Rows from block 3 of a small multi-label image tagger, named by matrix and row number. Rows with one number within an expert belong to one neuron, the router's apart. Each number is 128 + 24 x the weight over its row's rms, rounded and kept within 0 to 255. All counts start at 0. Numbers have three digits each.
After each expert's rows are labels from the 100 images, of 14976, where the router gives the expert most weight on average: "strongest on" is what is common among them. Only what is clearly more common there than usual is listed. The data: coloured fractals of 300 iterated function systems on busy backdrops. In brackets: how many of the 100, against the usual share in percent.
# router: slot weights (model.blocks.3.mlp.router.weight, 8x128, trained with AdamW), inputs 0-127
# gate: expert gate (model.blocks.3.mlp.gate, 8x128x128), inputs 0-127
# up: expert up (model.blocks.3.mlp.up, 8x128x128), inputs 0-127
# down: expert down (model.blocks.3.mlp.down, 8x128x128, transposed), outputs 0-127

# expert 1
router.1:127097153098131150114115176092126099153139128116160106112098167118122151093150118163143128102171106129150136169151129154124129120174086105144171180098132174134108131097114183107119160139110111129154115141095098125090170144143154146127099148121159141121119111140141143121082163121123132135108105107182121111138112151105090120102101107098114121136139111152163090110124144133100127103115
gate.3:100127175120155136134129125131154160154092155102111180135144164126135149142094123096123098126100142141111122117140090086130108141116119175149138083129160180130078123093126104146126125145146072144117109128126121129082163100143116157134129153126138141135097113141170083100171144169123109127129134114128114139112163097133175129079120120131109101116122145091154123119148142113168148089150
up.3:163121126136120112133139129114079109126139169173143067118121049144135116128151132140139133127126115161128132152138129199105133157147144136136119172124124115146176144156150133134148144110134189101140119138116123134116098145101139108113116109107116103149153149133094197159100113120117142127152124151137144148133143142099071108158136129120132151103096116183109133124095137120126161168141
down.3:154118148080151116159138123128124138132114135137148100147086121129129131122161137141092145163141105123129108092150140121173075134128176082162181086116145110143100117128142148147151136132093132102117120125147111160124124130172122142160121153131109113127169114147142115167145152161126126110136137106110174136134090119130080148072180122135131127158109118099110066133154127177111103137146
gate.4:166082133146108114097125122162167136123109154073134131105119102145131137139130102155105108149102122099111163132169112138146128105137133143112132137092134145130127065164081153087115142142086152117124120131120106154096120165106099132090113136113117105172121114105111155137112117096136113123130110048101108151160144086151106127154131097099166104122132093158159133135133151105117124118162
up.4:162102105164109140099170154121158127140110116070169131105101146152152099121114133166124123159127153134146147124154148102121098127131178133138117168159150112141133102143080168129140099160116139134133087133123123145146094157133111130130131121099105153189108152093090175136117134108150121176155104108131132146134155091133091159124120130117158101076149137151141142120168139142135089127144
down.4:121176127113139155144147078107094090118092123141128141143100155122139119079119149131137121131142136111100126120143138129063110160146116135177093128126185122116115099101091147146153123107150111142131091145124125121111187098130120140163132102157097161136100141118193126093107177143167100163143097125135110149090144147124137110096150108128094133114146164119109142101127153123125147125124
gate.5:152114125147151132111130119124129132156138110161105136097169129136137132150141109176169141138112097129143112139099146129093106147135130134169136155108131163117151147125122150152156082102192148072131140118153149116141130112120139104108097087122143085113156133139089152063127140097166149131096122105136195101116129115106145094160134125141101126145155132140127134159131093115119063154143
up.5:099123106110106141113126157120142109116135172128132146154106134116104140106109120121084090120119141136141136152149122129182122115128133103165110104155134110123143122127135116101157157150100125142154135109109104137096118141163110181154162159092112150095105132170167104123119142169086146145165127130119104152135112125151145144095118138116152181116127155128135120101186158166162217118117
down.5:141091110142108134126134165156135143070105165123116160120074149134158124169143088132097145118103144126098101098178119135155148159095132076122129097101130139141161111129120124132144104140139115116129131157133118155142146166110142101124122139141142173143125117122119133167138162179104088139134135136109103132095132152137119121142149157095118086111145090164110129084125143125138054166140
gate.6:130124134100131135123117144159167132155174153126160112139106174125140132129105113143110179149129140131092103186122093167118134143126092086128099136114117130093114150140139110075121124121161120104140094081093120128206137152131132153116113135142142111140155092132135147152102134116139105106112129088080120153144176093159116186124114129078133126137152123134158124142131137156106109130127
up.6:132149149134144096125127129120163146138180108154133123113126121141149131122098146115155111153126092165141085140138114105163125088136170079146130123163108166150134141126185152116148142171147136138113097082081112128125094117099176116154156119126157166113118147156155089131120121124101119104144133171152123138116109111132142150154137139131154101110116121161205135108105127122136075160128
down.6:097133130098098117147103141134121160107162118130137101150116201139115114083122108088143097212133170129113077110114147146136131130143155131094116145124119124106094159170094112108114134101176117138119118099163132122126138134093136122082131085149172128127114154132137138104139143128099105130141087153116093132105140094121131140115154148099122119132130098118078114167157116131099136121127
strongest on: purple (31 vs 8.2)

# expert 7
router.7:114182169145154121131137077169109104115149152103090134114125167135107182203135115149129099126114122112158113107106159136111101117186143126148150078122110111124095171154129137121120101096105107108129117107148138144123150128110090132156128121170136115091079105136114132120138105156123117135157109126119124150144133121139124105138124152140144108110117135087164068133129090110136092146121
gate.8:106178100132122135141079122161150119112131161128116129102134142118151105110105130117175100111091117169135125160139152147080151135145138133099129137113148114116103138076131149108087102150121134134166173127147107097117144111146142137147153118074121116091144139123083125086093121133121119116137178089128130107122107125130095143131130152135173187106134137119154118091123130156170113195133
up.8:101128138102133076140151115128154169152106074124108127150152147132161110125137120072116138100135153120148166140071140134146144108089156109129125120151120127169132127106146162123117135122119104173146106116139117105134117130091064112101117132122118156173099130129126120145108065130160138123110130091129179124132132151174152133166093174123119110138116141136168142114091111127105135103095
down.8:121094114096150146135089179117155125140116141174129143149167132140132154181096126111139143108107084129127137107157121127124111133133116128095124173157094135137115161079141135107126093128120116124146135081113096163116107142079117136097153084112150135100141147132164130148097103138122165157195110139121124110152127129135171138140147080106105144138143149142123068143110121130114082122110
gate.9:115094125164118153159138123146153117115174097126083133147097144120175104157148130144144097115104116163153174118146116121105124112166114180123078118093126142098147103125135114106162137156119128152138148121106147073120106177111150125164153135147188142171132086136134161102161123132147118137110169117167123140109126145114142151086101138131133106123135122089128156106121112112108096100133
up.9:154148134112101108110095141147102136094124112089156143173144123131122141065110144120133134146143171081092138154086115164078124087156109105103117077130110100165121139121122110120145118133132141133110143104149124115110142125139124104089079119106123130113107144145124063128127083110149096105118131155183173160126134092146135162133124125167141138106108132122150115165087138128127116154142
down.9:132156114114112121145149145128141146171138147133111129123111112128122116064119118125118148140106158150129080163117162118125140114161135130112153159067134120109133094134138115120160123146102105153114130124112150064101126156116187147107119114121116131139133130104073074192142146107155125124175121168109137154113120152142127123125110147148069114198114119131123135101127113150126123085120
gate.10:093133138140154109141129124098132155117089143087138123126172136116162130099124131144099133067120174137105142138106120095131140136184138108088200120159117113160069127126127176105140131117112166124100155104147111134145138137141143109124137149108115122156129119143130129125156167106133164186117163168098145141114179145130135123097125130137137128156135131108120124154168134129114108066146
up.10:158135171147163135136157097113141077119128124114094148134092102135116154141122123160167157157156114136130088123123141122138119117037097122165088133150127136122154155120151126119118139137162149139150107134131126105087157146131122108126135135170164129126139140128119131098091116148123080090112148141135165162122072148134095137102164117094115143135115116123140164118091106132077120163101
down.10:099107134122114120171090121083124132135141051094111084137107139137138141155111130133130150141126103102141096145131104132161104173132079107139115168118158130113165120099126116137139149116159117109115124183150110085165142105080110155098130116134103097121114098156180123145134105125136107126128162101135170155116141119125115109097110145102127089156117124167125152138143155131123105181116
gate.11:122116140115126134168134059121170138189126144144086144146148108151127111115129105142135147115127156160151157134096079147110096119124155126089174133117136102061107135148124186126117148134132093173105124158091137124081097127127143163121092146135108154111160138136158140134130101133149179136138143121126134135145160148140131131107153141128132089116106129118106092108101148095152107160133
up.11:103118175118141150125145094134135143118184152121146129119144133119165136161124129142115113187121075114148076098128128122132141117159106119148115142084119183144163136105133160150140136127089125125140127120183153152140156131116163149141116167148092130189149137109125143083098180142124094144127122113144146181135077150125180142122159138117136105130126107107115153121111112130116127108129
down.11:131138149111131136165132110132115108115117127125144104158109102112101127150130089076137082121123092169111131118102083117114123121137119139122131110084109184117120159201168167121150087142113118112129148098145123151138113154104121111123111115131109143136111142125095165136104103101155123125095095165137185156124096074121096116140173162138137130113139133135153155111084079129152137116127
strongest on: sparse (91 vs 29.8); grey (44 vs 8.5)

# expert 3
router.3:160130105122092114114174149145141071112093163150086095118167128120107137079096113114124125149138123144081155162131120139120105134190090087148106129129116141094098116125152124157164176134133137145133113121121132112141108103116176115126127106144093117132181129108121150146109109147145118115134085093155139124088103151168108140141133125142151163135135118128114152139119082125155080144102
gate.3:104156100120109114121103121132107144054163172100094136109114114109100147200090155123135097111148117134118127129114160112157120123114114124097136116144110123119122137215147136152080173123099148116086098127107117142154116153141150123144111097124108120113146130156134096121098123102163120111134107143135156138158141155133112152115175148130111116156145105165157120120138128176135139098133
up.3:126078094130148111167134154120127122100146085121127128121137111099103142149107148149161114146105158111153180097121098114116140127106128102113144111136095124140097136148148160197139126129135170090119141103092137158125110128142128114118138118125172116136080086130119131092134182113118120120125151173130124129101150159128109122154125156108146064120175135128072149100112147156129138123174
down.3:100158129073108152131097105135106140120122139105125108108120111119147133096160093148124155123113092134132115124132131078132111109110146155107096123128143178097124119138132099129163117153152138101149111124129101166118119131122183161127121135136151086144109134084140160141130137090129111098110125183103186093174087144150170115116105151126112122103171150080139163107128140106152087117121
gate.4:187116136115130145122124103129115185174108131134163140158176135121104145131145122145130134149112110122159159154106087104162123143149135082105145157142120098113127126136124088118138128113100122133123087123149099116101100084171145153101176117118107122111123146085126124168114118112133137102152123127144121129094173120099168141130112066160113126121144142144129146169126106115145113127051
up.4:117127164149115133105144109121121093093140110117108101106100149108096135126131106097157105139153126090142096104120160164136158143131131141106097139108160148130131120113150178116135155125162140106130156122140133140116176140097098118141093096182073107126121107138122161108121149139142088134112156115105123132186087136138085144115158177122112102149077127115096132097152130114124154097181
down.4:138104118099102144138149167138088127092156131140123110155141102122135118138103167124143098163120113084128174152143164158132124151108121110108129155113117104100113134145159152061096157186122107131123126127150152112174116154154192132141159143152131114192113142146150146104115151156143128106142117137085108170119152101127125124141113132109151117144146146106106080125127119165152139125090
gate.5:136144122125131098078101146132107111144169134169155155127134168147110122112131183125135106134100138106129101127119090144101145078138105130104129155113091127130141122127140116136133162104098164179099114135143141149123089148095139110077090137187142117155102158127159155113127108148151120093078136148161123128129109133162134097145164133136101125101158119094143128095103147079103093128128
up.5:138118097122150117083148145125125112156191131125123141116131173123147126144119117136146105163102125130090115143109118165110104141142101101058139152130099115130140116094167131152139119091111153187095102125123125154124118143184150147094096143123166106143127134142113119110157114113156119096103131121159150116110134150153122097148195131137087114105138129101168123121101128088142093094153
down.5:166117143119125089142101096133143115146167132124142102115178098103103132138132118120105124140122106152155124144110121167097120143112101119138111111126077094173159105096142151135139129146149138116123121136147100147084142139160097139124132099089112106131121118139135135112107107073175167107098080132143156148126131133147120093102109136108104095155123159154116121108119112043150161177147
gate.6:108114151102126130117191113141114107134163110114136110124130090170128091139127125116149157115142100059157124173129135120141138137145104121105155121097181156126147138136124147109126158131151131142129131089047140084109182137124095115129151138143140133119120107117088113133174164149126109133097089147138131105147124180126138099132169155124107153170143131138122114095142132101105117145107
up.6:118102112131100109137112171160116143140087146145102100132131119158140108171155131116133105133157110083135167146114106162094107127131137144109145132133123178116134207136111152121133108153131182129130183126184148122150094136124127150098129127138128126105142142114153158126097143151146125157132144082156140158149171124130095123094104091131163093111125118155141129138155123143140158157074
down.6:109151143137138128086151126153106111139094136157144114138127115166095134119170113124123139077145127111070123106102134160124153167116109120145128102140143121132149120122134143097099118075131136128116122150159114113123135161108178072165158097089095135119102124122168138111135134120129083133099149139128126113131119116124119122115117148118168122127125118125092074112085102106153197196141
strongest on: green (26 vs 8.3)

# expert 0
router.0:154141093115114118155146116107127165140107125118152154145166114145126149103119128179088126097143138118141108164157132091119153173109164188099068126118108153143125108075128124106145112125109138152126138160116153111107179126104097140082157130142129147124132133122185153118124121131122143117123083109122113101137109128134151125146112119129093061137168152089137120111105128146100171100138
gate.8:154154143153097153147122115128098133147123148155167078117131111107112179110142125123097114116079106101135151130059148159138103119170165112133148135133151130087110120171139096118131128140163116151152118152124108134144152096120158129122106089162114136125182130098117145165106117115113103096153125129089137113150168135151170106160151159127127132121188155127158140123136102126145166127148
up.8:140152156102119155139117124075110126169148190140153119118171100090125195109144149132124114100115118114150129117116157140157132087179146167161172138139166137097152178170127111119111156106105176163124129150121120109114111110097125125142099141146118140136132134107136126182128121128125139098150105145103131140127161135146140112095133158141131147103182164129139150089129125153105120134114
down.8:079109136133160188137115125125157153145103077080126147147109114115120106124146131113107096122108139109129132124118115097109157119148118121163138179122126129082134160159159116083126127153110175189106121147119120152104109136148157155114133084104103156141139128149153119133100142165085162091171147122113148127104132143103127151105144119112156100177100113155116146152142092139121120130096
gate.9:099159131144147095125168136112143116119139155139156139121114120108085126143119124125101154137121124176136136140124138171154114130132160111157174148082120133128137144082095132144124150148138128167164146142098120116126081101138116175080147168130152145177118128152131172139148104103104128080111164150095131100112075089131125159143103094138126083139111119150149125108145154081128152111140
up.9:116166151139125125140168151118146126163124074155176127163119131121097155126125143149107125132123140098118116116134140188142126155113114191111133149124145104093104142175121080188159121164106143142136113133103117132128127104108088139118106142147142123092124125134095107116100136103114187126144193132137114094109129100103118134143135122128107104087127134107091149164132117118133167177141
down.9:101143112118131170159135142091156113126145150132136108111127137115084100172147106162116146131095120181128121131111139171115136154098103145163155103133116137118088186102123154126096156177159120101153169131153162118132119084129099149119129126152142145142163186077137148130123157150130111160106094156139069121122155113134104148100137134127141088145134110106109156124120104116145147138114
gate.10:145112122136124150111161141131111106106120087132149100113118117120134109100158117113125138145133104147127123128143093101156136155145114139139160158154159113095105146101157131152139111116099126130120178148089119186155168164096176116166152103121094129109149173155070128118080161159122135127114123133132137148118144136179145092052144129132131158096152107130128111119133123149150140079114
up.10:196110103104091125139147118122131140160104107128124082101114112139141125117155105131103147116133135097102094129151085127103086146151097114148160175158148101116142131101148119109088123097122143150118180118105114164141170161088142108135153138134111109105157170170095130111094136130102166138103132159128140155134155140138124081078146119110141153099135106157144108114126141153156145102131
down.10:122154162140091145102119162133178130112131078084106159159090126099133132123144135126142116105082127112137126110076135161116159115171123168134124107149112161123127112130113118144117105111175089141134169164090134134122135105111108122113132126082096169157081128113162125132115143108128116150151099115105126116130187127141140089163122119115115143098090135113106172155150092129110143099109
gate.11:122146115102107099105094142166159118136130141188112069154100134105128100154178128106159111144110093110149089135125125125164159128070152127129115148142148109147120111115134134118118099141122137141099112132125118113152121155071147142109125141104112157143131113135079125134154136131087154105122119126129101122142137136119123113118134204135156118113150132136174071092113112144137085134185
up.11:108133110108108109119131116162086125151111140164129092078115139131115115133128091105150095122105078108146097144147115118124140137102138138120164146166145156103096137164129158128133124132077163152109106156091150109152140154088144129130121117150127137162140135132056113144116139140087128124094133152119126105133192130165173144104093167121148088164155147125149146102126118100129147142165
down.11:110119095174127122161129112168116160121125106182162124115110117152139093105146130132128135137114118138098117094150111132108113138122122095135128137090135135164119165102139116114127123135102134127120107085150090132081143122180139153097068129139152146114083139138142112133188086134143117121103142142150153151104134125113127131121148119140140128112189113205133124095178085165124125109130
strongest on: grey (31 vs 8.5); white (30 vs 8.4)

# expert 5
router.5:143149159121131107114137138094138093102164085095166137106105109093118128071121134116093110139127115127116106134114090145109106112181165123127122132132170146102129181097130111139147147130128107143123106105117096139061159133145089164077102139120110171100124111154144119091153142123113132102120085139156142117117143146131116115120137167116122086178165122134139110141109137140138084126090
gate.8:147150138130172092175162110142143134137123129166129143169135131145086137146112152123163110114155116111162145130122109076119119120106151164100119104114116126112124153113129160119122124147154136121093119107140140130149102175103117091117115172140123109112134110136087128107149129107095138158132113150113184170126124113089196137129144072139096121160084137132136184122104091131162147144107
up.8:135110125117106109135116177108102133103130126123107136067109131103110163117129081120083140184129129152126104101134113159154124109118101113133151142099136151150125086116149120140119119144122117139135111110121152100110132162138181127126165097132137136135175128149163104160156108104106132132119112081148128102144133137209087118144139203160133133098162126149108128124118126121151175140134
down.8:109133139103108117138149081114141114068112124125127113083160138114128138132134145150171151131131103130157154154161128137131171108103172147132135126095089169149136112120104086088117105123101113120118143159171138105155110165121131138124102109139148109154128113116095104115116114136119124106071158117139121143144181190126176129137153126106106147104151165116131108169112111110151163166164
gate.9:134111133111129128085105138116143099105160150174121162132129130135145113096090109119169143173128125098123128115101111060112115124116140147124126155120115133104136075093104163105128153166148149131132144108134116120142101142113180105092139130123140136152153116139135079100141091097140165127156129141115105102120121072180130111123127121097138171125091140116099102126085098158090171110113
up.9:162080137153131067160097126132091168143139094100147117128117107085128147093115158160133094127130153107105151119149147122092125126117128115151104148139128116115137163172097125131173079148114157130093163115117145108117154129119127128114090149122160129174141145121106092116110107108101101107133137130145161159133082141161108142122146086148139106086118118107121076123146159123112134085155
down.9:164111113139116081100108129118131105104119109146097117116129155101156132101125126125079148105128174145133159145102160087157159153100102141132095126143115146108121095183134130140098104137132140122168053103126161160115119104120143162085174116105134107135155153104130162147132163125109114128108143154096091070155113144098111160100138107125128141127105142137113134108092159119142133145106
gate.10:154085099098110106115096090178151084107193163149153111130096157118093144150093134135114143151144121164100141137141098123107110170121118140112156105124158131127148095106161169168131116120111148174098108149141139136142137103104164128115161120135134099110124124119092078153091109109127138162126091137137117082109106097144098129128111150109110112117093133134182108139130140143122136120136
up.10:143141141159116094130128100134159115125139092110161106135119156117070101136106143115117084126145137128129086140123124154128106142093105158098110150082141096125129089148116203119140172105135132138123156113111152125106104075141135123148143118104126112125113068134127128118078136115138123142161153122124147137119138126146159124133094105141140095109158129103066180141153114122184150099109
down.10:125124125167137076094111139109123091140121133172113147119142114136171145146124116131084100146152191143137130127131099146085118151148108152096131135092155096117133095122145114081075109149170163128116121133105097133141114132151159142114125116130104114138081159122164117109134173136139107111147167116082149113139117153099093136098147146107149088163111102116161124114138141138092145164160
gate.11:120093143140130149113128106134117139138080145137117236150126137108192109135133152135080175120154099198103119141125138103145143136142115140144157168142115138122097130123113134115117172112100135133123139133146131099123121111129130120119154105136103154143125141131145211120152151103187147153143127112151145136139159145127125120153099135100115122087149110118129115118122094140135130119152
up.11:149120133116151115153092130100073121140157134107123103079112122144110160117118114148126149108110144091157136177099114160066103141125127099141114109104162128086160151154125133136143127162130121123127124113128100135114154143121133131156146141116125092106127095138181090152131090147101108125174189115114086133081103090102169154122145143168120142105096127108120117103145096096150143122134
down.11:145136095132104154112156090102088123143135167138113139132156118109122094129111160089109097089118134135098089126127113148192096160094106127152132122157150123127120120155114097095114123109178133103137119103091102103106121138142116110117098086129081111081103111125136129149134176140104157064096178126116148160133133143156140131098171096101124140138141122132116154163143139129108132117132
strongest on: grey (43 vs 8.5); orange (29 vs 8.4)

# expert 2
router.2:134129122133112152113088126135151132140153139124091129095142143124152102145144110139146125180115075150127104114135149169138112110148097144138149153091114116101099125165109191159112165145151158097151144148110123125156120174145191143168137126104118137138139126161141160166122154136167088114126134113155126146090112145111106086150137108079103136149144143173164131138160125149121129104163
gate.3:108157148130133112161128115162160136145136130138124156130135147161160137155142110070101125120147104073125104133140088107193113113082130166128122125155169123121144178108079077135070160115144108101139128141152144114127140148137097163124117154093100111106166138113143092105142161104121120120131119120141140119145156119084165135120165098135130132171119106161112155144129128149160143132135
up.3:105165159149142125164143128156183148147138117127118156163123173147140140189144083068103121112136116070118100112116103123169112116118133153150109120160138112124126184110092095154101154150147109104124108117145150112091123129176098143115142152113104112091132120126133082100131157116093134122111151110135139141139150138092149149126159115117133132182117109145093147121137130148158128155142
down.3:140160116166150117169133083085146123119119144110139133139136156128114092079122090116084135089107104122141127122098121133101104138141117169114136124145144160104076154137135149171126090083144120158122125106092133074113172121143070105099133122137126172114135147163142115094106077118108137127174128103150159156128133107139140111128132118119121152139145097141117107148107115123158180143133
gate.4:131149100095154156107146124156096112162142120119118131157127100093137092115147140113160121140145116152123137080125130119146104099148130171108108136107143112105114119112097120093130109137095100177085136117116126136133112090133121105156127092137099120082086187121157148089121161114119135127104096094114139111154140161116122090161146140134090142117152111120140097180093158166142080162148
up.4:109108133118096135121161149116140161143176131127107091100135129149113138167127130124116107166157143139140146135106145145109169082132134170127089144110113143085155107117117168157138108128143126177142083104150141139133128145073144120088117154109141123155117082157093099082108113089122106173101101151132118136100101158120095129097104135152093132117126148117096120146156097125172124130089
down.4:091117152142131110092122085158119118139127148178170168113132079112155131124121113119159094145132135112141144108109120135119125118108118098122153134138135115119096106097165086102161155087165208132091113125063129120150101119076113118139143113132078177129125094156153134115141101161145091138124153124145119135125143133130147158145112138102100160139112113130167143122143133100110137111139
gate.5:121102128144133095127127123133119141179146133114071148145105107131107121103139176133144109114158135133151107154097159140105100153120129115128118096142120130095064131116139103105149094116165114184126187129108107133135129116127139129132129155116115137074134135138122103087166086119145069100163127113134140147126124092152088140155153132129081094098117151124146098166124116141145138179102
up.5:110159121085139147145140149174141088196117131131077133133123146120147132148135153118152115120126149134104122091121141187145162146101107103158155137099140142078116153091093107141130131075131133133106139155126115152141084100116145093103124101108135118114119110142090116123092105099115132120150117099101091106112090066105124131107144130108122128117088150093135111076133139135111096130137
down.5:074120126104136116127134135132167084136140091137123125146142126139109101157132135117147108147151126135120151081131119141162154139119101170143098124071128083127144131143151126116107132153116163131125136085138100147126126102180114143160152172135141110182120107141144086092120119168176096113168163137094131116149167156119066129153125119144131144142104087138110095137105161127096141142144
gate.6:158128142163148066126139113122112127101140123137117118135095144145165163161121102128078134180115131114118138175145119096105115110144195124115128100116158109176163109186105132132126149126097161125167131126120130192104126156136127112120184147159140118150102136116140110084128116117118145144110132125140130127124143120096112169153116136151148066126157109123118139120111132093167136147114
up.6:141107131146151118163170100122110132090165129125170127136152156150117156159127097111099113125131080166147134120144146135133106142211143138100145095074112120127163127124102134147090105151142119139177086128101149175126118115119169131128095117108131106127134136131159115122107195133079140142149130141091095108135117118116125135109147134127128109133159114147137117122100107098136184122095
down.6:126135131133127157099126151104114139119116112109109173142166144155157098098132131119109076188077160125173158150106114154151109159120143129126134144092095111124121120115123179130119149144180115125156131104102127086137138120152132125171102165140113171098143131158137151140138124144110173157117084117149145114131183098102095140149120137134099164144130112122114130121150102117109120067140
strongest on: black (36 vs 8.5)

# expert 6
router.6:117158121135121152124134066112158109105104149115122125146115136116159140104163145133152131116154160088119148112161132121130115089144131123092108072159129096126092128085139126114084119125124141133134124163116145147132126149120100133129114124138133125071122119140074109141115183108108185104104080087162151124121121147118148071154131156156111158155136106124095139112106104161120151083145
gate.3:104106134103113179151112115099123122136143163146100102152124127145159156107145115129093170152128132114114101161139121148141087139125129100136101111155107160117092105128114110076150153137140123110129152165086107136165067108164129094123148100115165112140099131124105169115088154093130110129141125138162104126105109184091114172119102134115125155110113128108096166084150137113121131133168
up.3:101130099118147131116110108151143163127110151152165131149138093135052133156117124169138138120105131162142109118127144099137102174110135167081102103122066095129136085126109092130129121121106127153140130099150117144151110125120121161094070139128083102141132152141113128103090129120124100140104122143129096151124133095078107101135131103104129142104164122151109121181153115113150177112145
down.3:131100107091113169129158155130136131079116132114111138133140131083137101134167142145152122148122131102100145135130134119116129136099165126135141120145131132146137134165178116109086118062178124147123124168116106135124143191169165126140137082083162137124097103120146131148117083134135096101089174131120130105149109119140168161112135114144150166141161129120128117100173125146171143146143
gate.4:147107124145148159133116165153080147143180140117135117133099147138184146142118137191108116155126099130147163140123134114146129149158136108100151139145128091164087132122126153154150092137084138146108138133174117095140121111102116121119139134136130118127132143117133141103178135129157103142113080089129105112100098146174138146138120155100076148147136094123143134159150105073161123084097
up.4:152122134173129170103126142132090121100163138130151096111113152186135128111118170169147116136135122111143144126135127123131099132141129126097182120122089056154111170122162162136160123111125114123121175138132149085123070133116104109137150124148125094114108136111094128135158129145121153140127111102114122133100110131153096143165117138104083169170095098096127143175141134092121127101126
down.4:168108173133137103143096116136098164079133085133139165109143184125116118088114122176119108115152101135151107143129111133092154140114119135140136111093145084106098134104105115093115147120130129092154162085121117168138106111185160142144126086117159132092135150125137143144140124097154154130121095114134137139123122170142111129112163141155077125141145137114110163162109171112122124160164
gate.5:132119080171142103147168090154111139133131164136113131125110132138148147127101122119134123157126158125159111124133119113147159127130115092173148168103176182114113139079134117173124129153109092147087072127090100133102099143160122123129131127152154143076131136125155129146100144113176118139122112169093116130137153172118138145138112161130168128165151150109128122135128135083087135164126
up.5:137113141130152085146164136126096142117139085132103157127130149115066159120128125127125082119127102174143141111138108093124132129131137139157170115171123122120153130120160114149115121133108130184128109086103092137125122101104073151130109147111154144095144063138108132172136100136087096160135166166080169107108075120142116146119111149105155109126104141117130093140141125146128145125132
down.5:144137121141094124177137083167128112138141113129107136160163094082134143127116189123153128109177149141139133169123164113098092144165163119134114144114106168112111122113128136143099106131188139127130149150126153142126111126122158133104115090094120130192137129103165132132107144097133139113103105096097141093142147174148179146163117108129060112097131132113139119135142121136121116115129
gate.6:155126123157128126160076125108101129193149097120149136110153101127180119139136149152165150113167099158107121110094166112104136145123115134137128132114130118145119131081105109181110106124113142131072167119159102123140119105133158100145097129146122117124142111124163065148137107165095116149134079132100105099142119100139090085098120116138136129156147134146115125155128135128091154084145
up.6:156129144143165091137068135162141099149130115081156099120116116110146092098122144164164132120127138157110102115101161155095108166130100148134096130142148139127158149095134099150133097121104106109090154092184139139126134095110114111139101117173134133133116072134170102115144160154087122120141128111058095133132142151148108105117098137124144173135143106133124106146117125139119140113158
down.6:167099140103163119153135130115145114123115145141141116170166136126113066104082073170127111146121121136128123158129110116134137130183104121126139116136079117073117117124095144124141092130090130105131135150132132140148080140121124116121160138122130178123116131155156120108101122099127165177091091095147115136117131124154089144128147072106115156149143132082144147115095137152120105174110
strongest on: green (51 vs 8.3)

# expert 4
router.4:101123094114137092109109144093113127133137122140106131118134133109141132172137158138105100116143138131140155086144130112119111174088132114139181091141170127127140124102137146139074137106122088131108144143119119132170150142124104160160149096156136133137093104117123169150092168151081089143105101192100101113145145162158129102165153118156124140183168132111139138134132110129160150103111
gate.3:165089118156111147116134125099139092126135159146163176144122150079134158108156146146126071137075138151088142157135083147099146105107080160105150151083137149072135145107142138137095102144131119148143134135142113161129141145127123161144114090110150173133162099113128107131113170131182142138098141121096125103105116085145120099127163129113117117138150151154135119135158110111128122115120
up.3:123195121144181073096097092070165112117145120129115118113139145106114113112114136109086114139104152153121117164128137138146099094118170094132122132132112112142167143123164129096118112128120153105190102152143150117104135130132115085168151158100133112146092134099114107162118089132141104156114137111157127105120124102144162143128141150138179169161125113113103115110106138094114124135137
down.3:141108138132129122120098131127169126102122134127108150110109124120121167174150091084137137119129131117161129136102154113121122166106107091115136099106143156129128083163110142135108106090123068168085107154092136125126109075126130160172120137093123096147096140121100122102143101168103159119159141157140144099134161106139104123070144139124114127129117125119132161110202177137119142116129
gate.4:140158149116136106113161176149095162179132151139145146103106110122134147109140117145155136128114122108132114131144126094143136132112111122142119151079106132160140128143189138164154120108109128144132133140107090179173126166161189148156136153103055128089134128162135128150103123095112163170113136103115107103116130113101085139122124122149104165152143142123126159096161111116145140158129
up.4:138136144113143098103129127164125137158057127149147123138140108133137170130136109141147145127132140103106107092145131099121112127122115143174099156117098077144145146135151165158122129119160131157088161138111126139157134072112163144166101110117108139139162172137111129146129153090135117177137136092138125101129139130141059173124110096146154094148127118139105100118168086123172115111122
down.4:109147139086139130149168168130119105124123150110132062155119153121081164128149122159121135115142176148143099133132147103122148146152166134126150139105124138086156115118105124124161099116106125139134119104097142104112110140172165173130141152144097142120110159148103140146158118119117103111121146105140135086055111166112179139134154135139094112133128113147104112184146137176133113115094
gate.5:126083159103112117125119145133157135151116144123150086157117146113090109137089128165146122130128114170107155136171129159140131069120116107128145104105109139105141130122089137132162115170186096139100112113144096144100117168114082117109126111118137138102145100139109095170130124104128137108128156092160143147123095079148103114144092089136076156122085121134161159120122139084145128122115
up.5:139117091160104109102119102093097120179080139108146156097120091159113144162141112113117111167113136147109086146111133151137127128123137147135120141148146098084105149105133126145101113119113175144141156131119146131153119146134152128165155161160105118171086136123173115076092115137178143143133117078086149124169155163113124118131129170127148149156156125097123127132128140177108127114142
down.5:102125155116154144139148133148123158127103152160136096144110104139152128146137073158112124112108142146095129110157120155106118116151152144141125091095151132129078124163133153124154164158151115144135133114156149145103159187094132180117157115115170163153096155122127139129148128084124129103128125117084131111130130139159132120095115148125163121121173116128157100117060120114149193093136
gate.6:127159093138166121137130134152101134169128108124101142150099127150114135110134147142131118152077122132115163132098121126119126161173131104132087078107174124144096137133128119091120092119117165122144141137133127119090147072154102144050137123202105115156153122086141154146075125131110144130124149142104119129123089151141126127143112098166159106130144136134090119113141101103150140117101
up.6:099131075108141164121133140144064141126156096159139143121098118125146132109094141134118104185117100095129123141100130116119131174156146134143101081113125136111075120136097130127072083139110117154118147130101131142081130143138135147040144133190130136144131126091142124139097136105133124129139145148118073120126122149139132127121122162135140123101103145131118119147139099116166121123083
down.6:119088114118125157135149121193158133169129133133175137166136109143103138126159153138126154135105126109127115107146136147171138111163144095139131124133124132109132115124135115081175140071119098114152119107158123101124170116073139145136172156099083112174139092121130123153144117115165151110136122138135146107156131138148159100068113176160145161152127150127146130157096154124151113110126
strongest on: red (54 vs 8.3); dense (45 vs 7.5); teal (26 vs 8.3)